python train.py --model="self-supervised image encoder" --dataset="made-up waving flags" --train_examples=195000 --image_size=32 --crop_scale_min=0.2 --horizontal_flip=true --translate=0.12 --color_jitter=0.4 --cutout=0.4 --method="barlow_twins" --arch="swin" --norm="rmsnorm" --norm_position="pre" --activation="gelu" --mlp_ratio=3 --head_dim=64 --fused_qkv=false --bias="none" --qk_norm=true --layer_scale_init=0.01 --parallel_block=false --inner_norm=false --moe="expert_choice" --drop_path=0.15 --num_experts=4 --moe_every=2 --expert_mlp_ratio=2 --experts_per_token=2 --shared_expert=false --patch_size=[2, 2] --depths=[5, 5, 5] --widths=[64, 128, 256] --projector_hidden=1024 --projector_out=1024 --projector_hidden_layers=2 --residual_init="none" --optimizer="normuon" --muon_scale="original" --lr=0.019 --momentum=0.9 --nesterov=true --orthogonalizer="newton_schulz_5" --adamw_lr_other_params=0.0025 --steps=5100 --batch_size=128 --epochs=3.3 --lr_schedule="linear" --final_lr_fraction=0 --warmup_steps=510 --weight_decay=0.02 --adamw_weight_decay_other_params=0.05
Rows from block 5 of a small self-supervised image encoder, named by matrix and row number. Rows with one number within an expert belong to one neuron, the router's apart. Each number is 128 + 32 x the weight over its row's rms, rounded and kept within 0 to 255. All counts start at 0. Numbers have three digits each.
Before each expert's rows are labels from the 100 images, of 14976, where the router gives the expert most weight on average: "responds to" is what is common among them. Only what is clearly more common there than usual is listed. The data: made-up waving flags.
# router: router (model.blocks.5.mlp.router.weight, 4x128, trained with AdamW), inputs 0-127
# up: expert up (model.blocks.5.mlp.up, 4x256x128), inputs 0-127
# down: expert down (model.blocks.5.mlp.down, 4x128x256, transposed), outputs 0-127

# expert 3
responds to: teal; green
router.3:166123130153158140169155138178118136072167072110182127096130170164150143159073172146126119127185165157146111061129127165144120198154128135145132128115103065158178160111101151138090138154157129080059165153106173153139089109100131109159106153134116183087130116053100166101145164112098126121159162148138098202119170166135168164155164114140186090144138178143145082114150099170130076144150
up.0:124136131112069148212147062070145128069078123177108142143153179112133094155135132195120150096113102148122171120150060188188130108136132117134143152148123109121110066201128169108092148091106120171124154105071120073111158075107095097095073163098135089059165148162093137154133150157125094140136038104135142094129122161134150111127105115119127151132151097123123127127146144087170110097091
down.0:145125152141141142119115120129138197118074119139110106127134147191169103114151143105136189128104111128098147164077114108151141073116179104124163082176153142177184161125152112124171151114095123102215144100157185079099138110126160197163143172130103109096125072135105160183132126098171130097083165178077069158131090161091139127141091075106141079127117134119156168066088139104116166162090
up.1:101151135114124091114082072101089162127170095154130133058169101116184152079112132127114151122143144126132052123077101202163115152172140105130132125125099090115126124058117170163171156128137085121177149120172124149139153133153163130131163092165046134125131085139180133109107123118187135177127100134110158132133147157116109119070191085130126089209131192092105110128090176090120082155150
down.1:129089081177141140144107120104100126167077058108104071146088125157117125194118144130108123116084069137126085102160083122085097117093108140103131139070119120151102091215164142099108117085110124116122141180076149124156169124163138154134186146122198156145128142125114169119154153186096099077125135045109166127157070159168086168169142097121123124124138085138136103204144160153139160095129
up.2:088141187108118149119120134148158110198110138106106130116129105154187162136219154140131112181156108115193142097171137112108169120143145168175136123109175158137141125140052081118084144097140069131114135134149049136160090143099146168125087107137126174169089092176134123112089129126102129147055116046082125128158136122102215163159096098136146110171084172128131128115150164115111111148154
down.2:109136085136158205137150115104122057106141110139104088089097174183105120150107130143131110113096100116121187132103103118085135050121095094089175157157096116137078107119166185143111095143172123154134128160139186127073099126140167078159127139083068156123121173170107180180094117155190125110144124144156125140155111099162115162094124152091179186164116072093107110069140140139074132085131
up.3:085113070123144140113159094127148194133121088112166165141139110101186112107170169127127109100105146131132083135111140163091143116194161152070137120116070054108080132126110132146159153116064120145164144128076188130166172096070146171103087087164162127078142119107104126121176115136155130178102196154151090091066126089115120130128159083083123123104165162124140080178144118088157162184123
down.3:174126127119135158134152169146175113137079156138079166115114133149150162122129103120163133183105193139088140104165115140063143088121149134087053121090126213081177083181164113056157128144090141103083059114147103086075109099140147136112066146141158119113178098140141157138110169177162113068099082096129150113129104099137116110095134092123133077122073157143178102082098119123131098133113
up.4:134087128143128139133079147136097177116128069122122112131124115174163102145124160177135088084131124116071078170108095085129066121160143175107135160107089069108097186081129143108115143123068114084169179139134171190123121157103151149140116126101079085130088135096114131184132190113106072088212123110148138192142152076122151124160143131114084142111107146138070152150187169109165145129074
down.4:098102113135104141138127105133144106142104100142118121136111113119178087143133097150151163158128146079201188058181123148141152129111156102115136094170121179139180152140165108136158142161156152134121112137087086055112125116186071101126088084111150153148182112201143094114142111114173150096095125163098043092147103108099135107082147175127134138118087162182158080105144118151040174133073
up.5:142128081057089195140106089131121148083097144110102159079117132132129099090139138094121133118105125126141120111122151121163092121136112155080000161104097097109054132089171131147152134110111160152102127141100136151132177083090138150157099132123130170079150113071161132093134201115171135158076163129145116154097063141149107090135164086155088133110128176160052096112116111112128137183094
down.5:058145129109158166160143118121100095165159087081149178166157082152133102208209106115142164161151121117088136177127109117082165113159152113163147097083120199139192089153107113108123107131144113115117108146107136092096104128142136143130122126151105126153072120108034078171110127119191099137034128119131157128142134146125138146166078088142181105106190109127155112166081138150118098105118
up.6:154102184134148111127120141151190101141110092145123167104101155070126123064131168117171156138108177115144111090098164136101080106134220134110090142146096147157120125080133081141188132168154143127123189121182143132148085082103094157157176150078118133133181180109128096147179071110064090089082106127082154163088121158097110149074092140108125140110127136125092147154152200117110181138136
down.6:103143155110100184132133111104119108122101078076118108137118160109160104100145101160072130075152130141132156130135142106095132086106170180124152086143151073085162099150202148099092161122149124194142040139108157101108160146171189126162127094201115116178179119156124177140120177144115115141163127065152134094132232153097153129134095139126160179147147111120160144150124080115112164131080
up.7:114185132082131150212182130097163066118108121120155073076145154160162115149161190112157127146104131120132094208166113151068110058133149119152161126101111094205137162093120134143102131075149101145133151129118099137135157141077123150153101130092134158134124077098109098115115100097115113151101163101084077158180105085136143142088129110108108115116081122056114161120124118155157045119072
down.7:179103171152078152118149204113072098174161139143169119130157138145104221103117173120137074127075137097167100195128184126115127072159112087122111132117090152103102141116150153171160070162117122092122106103151108134145120122171124137170162212147117091070160158185185166151124128116142125160137146117144145067175131093171101112178123149132122150146092168138087105092107161161109143139122
up.8:130082125095166145146084135141135153112081219119131174125089151111211100148188166125164077173127101140086151116150108112122104096180203097133140097127151183125115095132138118167124141113092132124077098103132094157098103142086075202186124105067160130139103114175103143168150131084148142123167106079125119202167094111100064126129124163134108098164158099138115107111128179135102110129152
down.8:138146125134129135129063110119169165145015129148191101171117139145190126155108160079131102098099104148126183131114098108145098127177120141143114143132180134110125170108104184086131146105075088137091186142125161136091106077127145109106115152156097119073158113175129175061130162191140115098118174125205117158074142144174114146088108102148136113124122064165129088131089129096106117123180
up.9:156150110135138186118176124148123108133107154145052105116150109096082116131135065138140189148122100185140110132129135104090128069098202125143134125122084123120144121178106186123143105155102088172129138137145124147031141131124165178097124156110121136142156103129113216141146085116154083087122110094159092145115209126131132071058195132163056174095105151110156122124164145109132134103137
down.9:164083123101156132138145082162118145161115047094150087181125115184077141108111094185140120128125159084143140131103177132173129110138103103122204139105174168156139143124070122121196165180151144165107118084169129168169125165146162190113143210147129114124107130122142178128149154104133177123130194085203142107123094102127161077151139123124116159129117140168127146084152210136118142138133
up.10:059126146155096124112143147141118117203075175181107186104157153106152126129173140180152128076067125155155101117069133080151124159152133118117186161085087133126174083121106101117135138118141146086128149146153114092125191131097063118163126049130141099132141068121155160148159148150095133078075146144131109180106137127101173164076188156111079120156148151174075123137123133086173145106121
down.10:158146086095174113128144099127107159112149144118087113133143145131133139091115108054095136153133211133136134075187130126185112097060128120111177071186145081115154106129126175093113124118160168095181148089103100056111150167146154111122131103129123145165101153184105167114154119140154113106065114132133117166172140153126182162138079159149114081101188122172185138112131080099111176147055
up.11:129162115123142111095071166092125170130116077101131119135149093090155160061120098136100116107109120093118156124082150144129122177190181122132114111105121135133124107148122138183085142125164121139172115152159112134109039085090159159137088138162101141161077122103138097118128175161183139170113132133086081159173136114176061113103116131048100118135128078072093074143106124118130125149014
down.11:102116153167116100156141133155139192154091154174177112184149101188096123126169132090080101146060110161172077148141100129169117094123145082149171195170113143174131101147137100148196164115120165173168146102114136146175203128111121106181113143110135139075155110140116153159154087129067154127135111118146110104144143133149156125198137088158144160125222133149164134140137098096133136096187

# expert 0
responds to: purple; blue
router.0:113148114181131160106102102177107207160075148146129113156130159204089128070114066159154113170107116129116120117109144141156159132163071142154162164173079146107100134091106111100186093156116091118144120115126108111139163133187106101155179114146114129152144188194149049064090125080160160124127107115130180157095145108082130145151179123105143104139153133134200135185158157131138180127143
up.0:128112147171118139153114118092078122166166098136165085112092224134123078099087107130122110116096105132135127109140093112096129077124160138164118148148102101162182152164141055148107089078101158131106156138116102056117131114158121111146088156194099178101102119163125124104081118106105138148117132143139090222109115134151173083106119071149183119135142115132080106144142123092166047161049
down.0:148111156085149093097116137147173163112105099158083116116116199203155113125105157123096175133175145144149116113166108087087109170113120099186132102119158062122171077105152121192163084137203133161144150122075155118125197090121144196127126127134098152067059107061129158116121137137062140141072117159136114134148114110099162114115157092131148114117125151164129073105144156115107086077100
up.1:138104142117122129095098110140122173173193197121159136174134139098176174157171154103185140158105134154132122081038156148115123100134115130185077101149115169140114104143183147092089106088110132036152146114111111091074107106078195074093105121133160160166147128148156126095127113135207095110147122153115064130148173080116127112116178145095116128130096174150163167132128095128134106162111
down.1:183120147131171177142102095179071147167133174128162063097097104154092118118141136163147120169134177180201129126194088092092105145080111169129128147099135111101144100122110097114161147118142160157137111144137159139111031109096108123156162141103118124120128144141119184071152143167135123127158144141179178155119124154123107148096056075158180019143100140134141102117139149156085112108152
up.2:090087106124151155165129102148127148066162181122136148150151143089103154182150106160156115086126122156159126145145132113160118162113120143188096110127030122184154123185115138067111107122114137156134125143101169131136148063193091119101110106148150146170073133122103161139134190163086137136086175136148091154074139141112186117185151119172144068159156173122135062077105065170107128129149
down.2:178158150126112086085089140157113143169113177145130110112099136184123113107138128164082141189079138155141088119144111087133142141149091130170152124151113139037153089136100113122172155134121102083125121045133112138122121172167138120109099175168134146060149135081116090156146157154111098025061120128143154112127069095118123128092099128125157100117109150192078137173119157095100201157151
up.3:099163185122087167186075120086118128134157123128092112134142088127177135149137097134132099122119133116038142143100121136149123107141146095093055106164165093115154141138098104160103091056077140071147132135124110148149166139061133165205088159180172085082099146122098157126196115104144166141128173186107107147115123160164106183065132144190103116128123139106145130111173171174119109126128
down.3:035137118092115127115141080083141148113061084097131118147163132075125104130121167150070162121156113091142157156184111128145139105177175127122095161113148150188164020086146125170158113132102106080117142078114175136170140097109094116164148076139156112155117145129126119093143176145140120173137092165094148112065129118135161116111166131104056071108157098178116115129086076115140155092127
up.4:123130131107132148164136152104136133149147061122110155115139118133135124092091148106153116111161132083131061115113151154124110126047153090098176049176093149137097191203107145162139126143155176135135167120158136139059167126158160151144113236174115120104180104098155142168128146148113099104112155104124124082056082071132106107159145182114112155056186121142109108152137126155152145116107
down.4:143222093091166103195144098094139086185164081100134101105137103106079106123106075140121129099098178126142145099114116123110096130168154137133150093087147179137111108152103076095075107119134147163081123166129158123180064137068150175073173099130100131104118103167190140117158111102147130157195110185196165107131114120127109134101158110156108088159055155161133124120153157131144153128154
up.5:111135150107125151110140135094212110105117090147103089120131063127149204137174103132135123154178088062117054141137077138165135107090121186133117147099070131086057161060089114082090132174150078135129098118175093175135100121134073166103142120185122117137117121098082095074097151098084195152091149131149114135093100133116113143125160118119111117117172163114080133089088147142159136138123
down.5:105204116184158139098197126070075131167069130175142143144144157103079103180094134117158166134095079135067130098124113123130120094134164109127115108119136239108165120148148146141144132094128105200157106195095141115123119135183149101089085110121109157136197117130176097205156107154169110134158119123123089124125124193154157105157088134127146127140143165103160112113142144156107152162166
up.6:166120089092139105141154157074119102128140072126109089138086086101077109085165145188125145098140121124094105151092078143158176121155174187137095131120102193176203112138124149128125162156099108140116099088140088142157144139141148130083161138067091134116092159138099110173123055151161090112148104054124099180113123094151111151142120076066103090148097104097103141073105147103160069094161
down.6:169162071119109085114182145128119178097166094157091119082142138128120144098137168145104202150146183088137128103124132123139113149117098100096073088107113144103106114192077187113158153105117142100116103121099121125116145179111075152113073158167156083099106123130127114143146131114070172172087150211119135087135132161146097145119178136174133106147067070119122128145112178177039144175149
up.7:096193109116135077099104122121165115172172048152116149178139095146111083102141146081123094054156158121150152154118148123117139114159087116102149149116087101166110138151088119113116112115150135119163148163129168180152042083181117132185112143090134114178139112135098074092143104086133147174115142096114160157139120140136169071169131061121084203082162119100134139093194108177105147134106
down.7:161191161168139198074165167152187140121126052117114066099086089167102165104126111130105153150114152180097091109130152127121081185046115129142068150153153133177165075128112072083138128110089129125098132094173110103113168163089181091083113105141137121153101121152088135110114106142135134085132108127125163111138094086158101145109127091122110131137190134107102148152089118132212142126173
up.8:100119114155057125129120099114130152126153141165112105088120175116137169128195088063200079104050116158167137127140102187118111146133175082102123171113183118105120114145199112132153175144143148132120181087131061149110118147124128099094107171086105152110167207151111122129075097106103119153136104097095117169166132161097156087157136156155140161088108117185084096128101177110146131106176
down.8:114134141107153169130126197134095175111102107103155164139100101117163158109064112087017119185135113075115146176114059147190143132125139129109167129144125168138165144089170126144147132105137100188129149157073163131141127137084149089125170143139095171140098058108166112178141138119141124093082106128140086122066126115169070136131104104133120095146172088126139157090160090087166086162080
up.9:102142139115073103138105121112143123126122161117124139174137093154149122131154086105151138146148142147152144184162127102103159088108139093103071154121101110130164201133089096116143097185184119134146164169120132099106107166163065191100112138144112096149116082177129122122105153151146133102058111075138145118058129082117113031159096120048168131136082180127158130054176199115122116134121
down.9:120082130133115150035135090111118116098162131142115116150135163132101128208135103140156093121152127138099116088137133151108113110152085170137165091103066144149117117096197112101117161079076131103115142096094109160135171047095169107118094112098154150136095162129163135143117139143087108151173111118052150171206111203096108203090101129086106117132097104109131171193164078120124112137120
up.10:164150097135141197146142112092164115153122142161165160154118142173162147166075121112100135094075154105069148174146100095125129112085121158141136167167164125150147131144130090166167185110090094097141120103155117175086112130080149128122124185096115162105157143127153082150089121115106119116144147093095093167133164116074115057059184130038168100133119100126082079091079179080146166105146
down.10:114028105173093123102140185153181128113090103115094131100073112079164133113159134139135149117155117129155138153170121131124097098098113163125159114103090121141098147141142133127167075141136126183162182162162102174087087083155149210171160111106167107088068125143141085098159131133106128129139170176164097105098115188118115124193145053147112175142078136155191099118144131146079152146121
up.11:097110157122155099160145105131215170205138100106075153142106161128094156164087083138153135143136165142108097149159124102133130101080155132199141127135145091104145154189161136114071156071140116079101070146070103092082182169119129055134150131145132187127201096128141126091115102138083162076171086167152095113138142105120084126147140098120139148110142131098164091086125176112128136131084
down.11:151129078137132147048089094119086069062162113140091111158177104152142095101150138103109115139047146112170161160133144108053135152151104131136122058131163160126156159108147130142169114177146079080099186136125175084167108154156061116117115091113169146132147151151151144176147149105150044066166103125144150172152119104135184103142135109134094120144131100115096108126074092130163102143157

# expert 2
responds to: orange; plain field
router.2:101151079093132113109116101083097130172104150112096179110088134136195188149121166120161083107150078115114107181131124133131116111110128144089064126102173137185134103094101155108115155089064150092171097133128149090111188049116131131096109086151093038052129114068122116128184139129147153092096165158138118096105127153091080120080110146162095112102156126100157133100098111164073118132140
up.0:184115169118140135139140110149133111189142115171113108126101191104132136089165102159200108148197088127140123049096135158112111105136112147098114052087125040109110081110156153171123143157077120131155082163146080200133084114209133109125137170141119094128121107108059134147087129151175140163114125138082161117152085076144083158148163113118176095150111110145156105106110152107145131157123
down.0:127094071155121084153176139179168111097091123104086121167137142147139104189077213127171165120098147164090114161103097093121116097127120142146151171197095159113107141135104171130166143066067086156127164159103135056099144122068148142163107118127165168129129133144122113157166138161099114110138139124099115157125183108192157127177145172109146235130116108105124136123109162126156129102184
up.1:140118125172144076151184101093152128055166108107140190130088106108156106085109125132172172118169122093151098108137116158119157164116127159094179115188128151109150194156108189095128171141091126149181092114062153060065132158110098114148099182163123077096137113144116142154142162147124114064115062109131141125120121114075129084138118171093158053134155147110093140075112120154158128163144
down.1:165108113067111134152166117119129050127132148077115113139068065152109132133116141145150128177121119175167131138043150149128115157122176149111125171136107066096030136161115156123109166085110112154214116142135139138099199096131164095117110136076141125170122178155149154130174121150132099147156093146199115137135113174109118122138097115132116142076112079110054112107102166155181152128144
up.2:115100125127132124138128161204164155134132124122162174156160167125141130102109181111094191162161107123112147103123152142106116073102119117119108160136143101120162135131069171149134114123100149126111133134197095115113131095146117100139104130087051143045159198061108078098170095191155161138135154082209113119068127142098184084118151136135094107110167171150163155157075164127146149067136
down.2:113128085178139137093166121078197161133152081125107087097048152192145041120174134167182105146170081100125137144153089174136152139124066126173134130105120133152092137166206079086141130125114124147120115142159125084147134133119113149126156158088152146136106128195108147094086118113082170086138166111142169149152067106121104086120150113086104131121085130121210096133139167128174129138109
up.3:128080121121131141107083120204108119133166134134161134102108210163163109130178116109116108132190182149060127096125175086095134138166067152105131117162091112163203145131106096168116173119090144136122131167105097120107121103085095160165108133085147135164180131175130117136125151114164159112187091108072085148155141139094103146138077160160135115080108085126140149049125157157069120168177
down.3:089142124134152124149155114098133131104103139115118127126148099200134127132087100160164163128149133194114141143090130187148073139107160138100173127135166128182071159136077125101150144121110089162164145127133236140068094102093133165159110098180117078088123108199141171100087142169082117174119126130103132132207118195136121133098098126154145112111116182149156065126093147061155099112120
up.4:109242171122136159156194104112129120144150112132111121129131152137119118114121126114140140073084106096180114107163091115091143068110128108171166114119059157120099123036166093132147114164162085119171144158162176078140154099126101099082178114148096164144130130096125161194151112091105112122141197135127160136116144115120193087129147134154158152108078185129103113171142134192105132076146
down.4:131163086114136149059112153095087134114181091143102102137126133118133148162108168089159120137091134122124147188073082119155063112105131129170190180082149143156113147144152185121138124068133121177189196146104160133067129147157153191144110167149160118150097143160124118020142131094155113082127131123115115169164132139124116110111166096075073138137163113132150123109072176068143115139136
up.5:153101128142120210044129137109126148167106163184089141086129091084089155166160152177143178136088077106170092172135166146139114088078143157130113143143111161160163110095159133142148119132150117125105100170135200131050123098136117126109111099117142112129156140073162131102155176183103098144155088152097154138115145097150132089165125118169123162054127139106145159111094122102090150110023
down.5:150106218159172105154123102168138121087080141100123091150134128129112139086130077117097153118142141111091183128109121105115135120219127143159112096119127105141148151096100144074129143126110163111092164145129100122147054154123130077147140120125118207085158159182077179156096120196147121120146141128133113122191143164142061159130141143142075169179148106197175143176110102184188128127117
up.6:170148139126106128158125137114137119107117131162208123153112127136100059161154124158092138122181142120145081118151095076122145092125190043079147158147147127103045126127104151103082112116104110134097112099143186146044096140176148145117089142139168186162121129146121156125083189128133123133164129161103110151099109129162191186184123126185156094135177112114117102188136128080127156171172
down.6:136106162204174084099090150171134105129087170097105089117178099107144045121116141140133141088161164167168080150190126148075152149114145200059133156102162094151082107128139102148082104129116105120117144156137189127121112105112163134105156139069137148080136114125097146137181112152168131117123177099140108097160091186045130110079144120135155132146152081126104179093155173127171110147140
up.7:095095123137130165145082082165136169146178137202123196091104112138151157161122141168083112135114089127136165072162120148168123097096122134133152146116142123124120103131135107159102143180108142106088152151120088120105158096080130113165126144036150168004173164102033127137133185159177116140112114144190170116088090149123143107106158087133095143159134094112140112160126131130121114164147
down.7:109186134131136162091099188146131173143126138149103104192171161100164116083137122075163136109166129159095126117125108100109156133191116101131082077108123102065097139105090135118140149041106132104163063088187130152114134124130140145096113137170072102082127134147152080138123024152173140133123123096137130195192155152077131100138135119135180086114116110102098090191149124157114124157130
up.8:146142105178166142127134143131174143149101160142181127167161143153110114107083106097118124121170127146082124157115072154146167107206116125171119077126104160133116130134174119159057145093180130089076116170149152134146136122080178129054118155188134081196162060118106129114154129128138180103126130092171089099178145140166100111134189121103109142174147179083127071189143142167130110099148
down.8:155177096121083069167089138109106126160115146134153091074132121100111134101115100112122116137100106128076109055128161129102097074086118099129154147080118113173150094072068124146087112099099115149123064131119204130153135167134101097199084185093099134119127177124136126103100097181131177148142102121072215112089127195164126141117153061143124145136183131117099162141112153133148113085117
up.9:116143128133138141119213120188170121148155151171108130122140125153126124111133116103149145129153086152168159117143084158111120136181098130165180115146155137162169124196097182100125108111103070125104169123113142120100062140152142153114128221109189075192126177125100072096144173087110124077108125106149107120209149185138123122141123167099079134089139125170110127166141082073132112091072
down.9:143123111076124084140109121079159067125079098129167178194142142150129070160146115102086129167168143132180054093115179128144097106045142146130133140144161098081127071102127127176126110132150176124117085144142132106148119151136134139084162170128123126055088122195146170092083084124131143120129094131183140104086146089118145135092186109152153139064147130112089157107186154126154069118102
up.10:114103166151105115123125135112088161157122160129200106174143139162118139138118118116125124091126152107123165143102112084084077088202141148086158159107128143093068202091103109161109058094079145090127134098114152100166117141109091137178110134101134065074134113134142107146127143155110173207190161124115115124202147062143146149110137117058146137093122080130116147091096065180093103106130
down.10:119121107101099167095190146149133153140098145116045144124160110095148115099161144146111084151104117180084099147147143119189196101130142127134068132070144158128156098138141116145140158164123104184154133155091102122213148202081097107122115113128153143164131087132140125098114144048140072113118129061129128085115127197127108067152148179116116125150166110143149082131160082163075105110076
up.11:083168125095070149110146084133132141186125157097116112158092101114070110101096169122122060159152099135162114164105156108127066148116133166158106137143096183122129175129125167159097105162131116150049129107145130136094122113141110086092106108149171149219124121210147135063092152084180148188140131097149165214125144135091147135148095148111134114069138118095138112170113177088141105119123
down.11:171147137163184142126089162131064096169196152111162175095183131240181140071123085106155090168129074110148087134152153167197128108170188111099124133102115122137092119129102161144155107079141142121109103132132149126091148148155159100109145148150110122133091114148106082124096121152082165117108082160103164132128138187144078086115097125177114164154188131089174108112160164164122116136120

# expert 1
responds to: pink; white; plain field
router.1:201186149113077114187089100174183105127129098150103103067199106102154126168140152138130126055113106146152128090119142133140166154125118144141182152083153172143142143151172172092154147162144091152173084125140157205146075146150121141111147154070145179147120076154164190173104127110096105142093107151175125109118105129099126121072083113109158149163065150130115169135108128141120114074119
up.0:143096162146047135104105143115193112168172149150127130203179127184105146143104153121151116138122114186193140157095061135188126197159109131107080102189138139153122162079189143162124177145080139093154114128170158099138137072146121138175142105126156125111123136130148107110163149087151150142122193153051163120159102134143137108159132132118147134129152172160084127132048119106095122166102
down.0:163111077080119083115174110099126157152071183163184128158125087148144133164181112128141105099181130059134176112163117163094132093139099079113108166108077177141158146134111086125153062110172128148113065130102092144111054168081166144107154117090105112120148110166146164164102127175170132139097072136147118119125136135117174162159113128147168151138148187107153066087117119086185115088143
up.1:094103130145182062132094111129147175104140064106168079111094104085152072116097137132088107100103182155123126124107158137127156135093076099168104160146075099208187155084122135135112173091120126134121152127119135078131123134129118110107181153081137159155157133087071115138126132115085062124133096150169144146093190123066112144146159147137130095100125128046138071077057152145156115127099
down.1:166119136115101162155075139095060104163182110104173168143155135206100118120168156089133082132097108134146048085157102058112081159186145107100103095187115121084184129098133126178167102163156113131185110114107116188154165090127147125171187092084149124116140113164145143142136140139131157110096107142129107147120092104100107098089187104174155152117141081141140138179169151146133152146177
up.2:190100112133085149103065145174193094157140123079114081116063073150137132128144125093161143118153134203160151154127107126134143135124167148131143125126143163148136141141128131123150133144159119098131168165126139131097138106141176082156152163026156108091110198196090159149165139130151214122128111180123180219110118157143062148141140090106160128148157137140138079124137125145172099115106
down.2:133111149095105169129131056083115077120107075116153182123136149133111127161136171150154062162196110123113189072101090100134174086151126153139133106177098150090115132139140138130133162077074067109120110155151120079147119214137149120111188127159136138133156123076167133092170122121191111053120123102164123068137154161169124108132183117117121096122135106079062080119126103106144163120114
up.3:143166213132112108104058149196119134104036156093125122104072154167091149110155119132137121128156142118115143171138164116152106058144142119117112122152149098128174132117167131157101148158139109080156129094143094104204146103147129106132103114112105063142147118172128055112147147151185168163134135122108132168160123200132070172106101139177141050144083183165141104100092123138151123109101
down.3:100154087122146122101103113115105120166174130127087095127148078152165115140164180147101089124112188104120170101100112145151118142169089155109143122091085091146109121087092057135163185154122121123109153179083121127118131163152130143153078136221130135085171150078121157162109161094135149115117114112134134144209080086044116137082124170131068090144142129127083130202165154127185158134099
up.4:120148140072111084131185099137130125166182111153157164129103103053088196138093132115155149113113143142108123198147114082133130160133159130068084136115128088128177170124122127084139062103128171159122172144128157167132128146135135161135130118121152108098152137103094168114164035137129238105119123144143129123089099103154074192129083104125121161144151167090138182104080162125157074102114
down.4:094158141211136160148088107119129169181065118147124105151105106092111103143166117132132141141171086144120131054096164178053146133104166128168148103166136156068110102128124146171138144142048097090110079155166119086139094120140150110099142165097119110115164083129110082090084152086176054151154170095119176123133151102148123083131134173127119067110124158128110107104157072112096134174167
up.5:079159160144103185135155120113136111137108081118154112097135151064110128125158084140125090068151081100145091136133120093139157094084088101141121128127129119147079125078077141103138097125121039174117129163179151115102147155128156083060127115151128096140156150109060137107142174146112184139153165148170151132124165166097104094151162134185144170119149227173195088170156182148127128135111
down.5:160141120115146149140205103142101111078113120127134120159114142104106138134127142109097121141138148111109213138103114122106102111126118153098131167088146148147146122115140241133177125090169108139119169127143097139167107194061148133080173076074123111152106127121144181114195160128096097132112131077194105127179106108041099144132123075155091124108114142131185124127086223140151134130105
up.6:132107139116120110168133129108134089117121138069150133139128171157083103150163165138097114124116118170115110147119126151161095123098152144048169142145104123147088149079105111141083094067137140179089114148120029154048139110094091121127104155171154154115147189098128178135061154151113199134152095092139085050158152144100123170088111159089159138113133151114107101122137152165088214133160
down.6:122109173100160111101131123200103148122108120118117135117134156156165131095103142078093212159110117093096113138153143075115125145105151115162166148119110092126162081122087116158199097065117128125124047139126134061138162079098138120112149138166118116115128158106133153128151129109152047125127177152097088098095121157073192111163151110190127122155050178072119134161172132084075165109121
up.7:095068183169114141193127155105101138164140071186175158126082113117142093202105143156133110133106068196173067137105092109125154100167146100122080094111111076155129151155124150103169111124129145179112123137160139158144154108142133149152112171131142140096055139062144138112096093137190077077058133149158117102135073111095127147129111124130118050125102112155112084118106105123106144140077
down.7:109125176098120109120154114159150112071106136145171143132171132096159150148152125157157137170140172144137116110125116145140117157206090157154073098113151192148119080081115156162095133094136172125114114120094131125100118158178105093109156105134153153115163116126160156095108135128151150087154156098138096177198116146144121121139161068081200082171147119044138067068114132155209165064172
up.8:113086159079152156170149159122127131136157168056129096128140127163102075183179139137119161114129129136064131127112095079119109141103200171173052168127094166172150107091126115155108114171105070144150133171092088108132165092132151220057108206101106095145101072151128149143084146134158123071143161118161103104132141110132149153173148128095139104114132083136177117130120111131156141114087
down.8:114056111112115107139141111150123168091136187146167118119128162112139176097170096168150113116082109154150093147123123154195111115127115075125126115186102075079139088075130080070127131121113099140114161066161169196105126147170094140152078114133126145102083130139123149135131125079092133122109150166194136117127181098095181096082123100129159167117098123158047104163140091053084134174156
up.9:089181087136109149091148100082212147159140209139182123135148131181183110149109030069171113141183118166116132117133116144101162105095153086151114180099076123128124216121143150127153127135152110126094154132128109132096181125107129118200110109099163125117122128101131116142105167096163091149131137081149185106173132154111139075100200137108113096113091177158134146127159111138121110159153
down.9:160110133088119106068155135167087175148137100190184140160098100097077168067132092105118192097065155124134113163103119126097075074137156088157128151115128069119154042127149100136100097117113103130126095123087113159197134122111176115101146137207145112158095119129120108116117150166168141157089152148109151131080101140151099181175081125102124080105149175103098129123115165125060146161122
up.10:126153104072128099166142135114133150095127141158135124130119138156095142134104088162131153118176150165102120092109129155143136122123092128133188099172106086141088165063162137076191141200069153127082138153083165146168131063136103095082186149141141149132126110212181093112143111155095155111067117125164132094123152127047161164133144181135164161047093117141113168129172146147171143130149
down.10:083135105112136115140131108123101133122128210111114067118126118117192161082102117078134111176132140098111132152169156125068114170101085145122165154122093076119154081151117126080104122105199119125143089128095118102117160174109092122087071113142079072078093100160081118099129081082165175156105195133128156147124088106109078115148132111172083138220132149073154115111148123077103156132103
up.11:165138203098078142113162145148132139202192144134139144143108148174103071041152125118116165184174120097130104141130102091092188068128132160123119092188093108152164127124165084118176075149117179112162093128099096085095162142182118122146112141080091159081089140131106113154135160112166089134123091119122153120081153172135110175108144151073171112140125083118132179176162099150126142130142
down.11:132144154146180110098094131128159102094145107154136056116141153072202088114098097132079088103145165193104169087146112151147052116090096116125171141089154147157076131203111120095143175092143118078097133114129119142094116192105122139093096146122171123158178122162127123136105126124091155119064148166155179134134078076082116102145121088160126148083133170146143166055110174100115103130107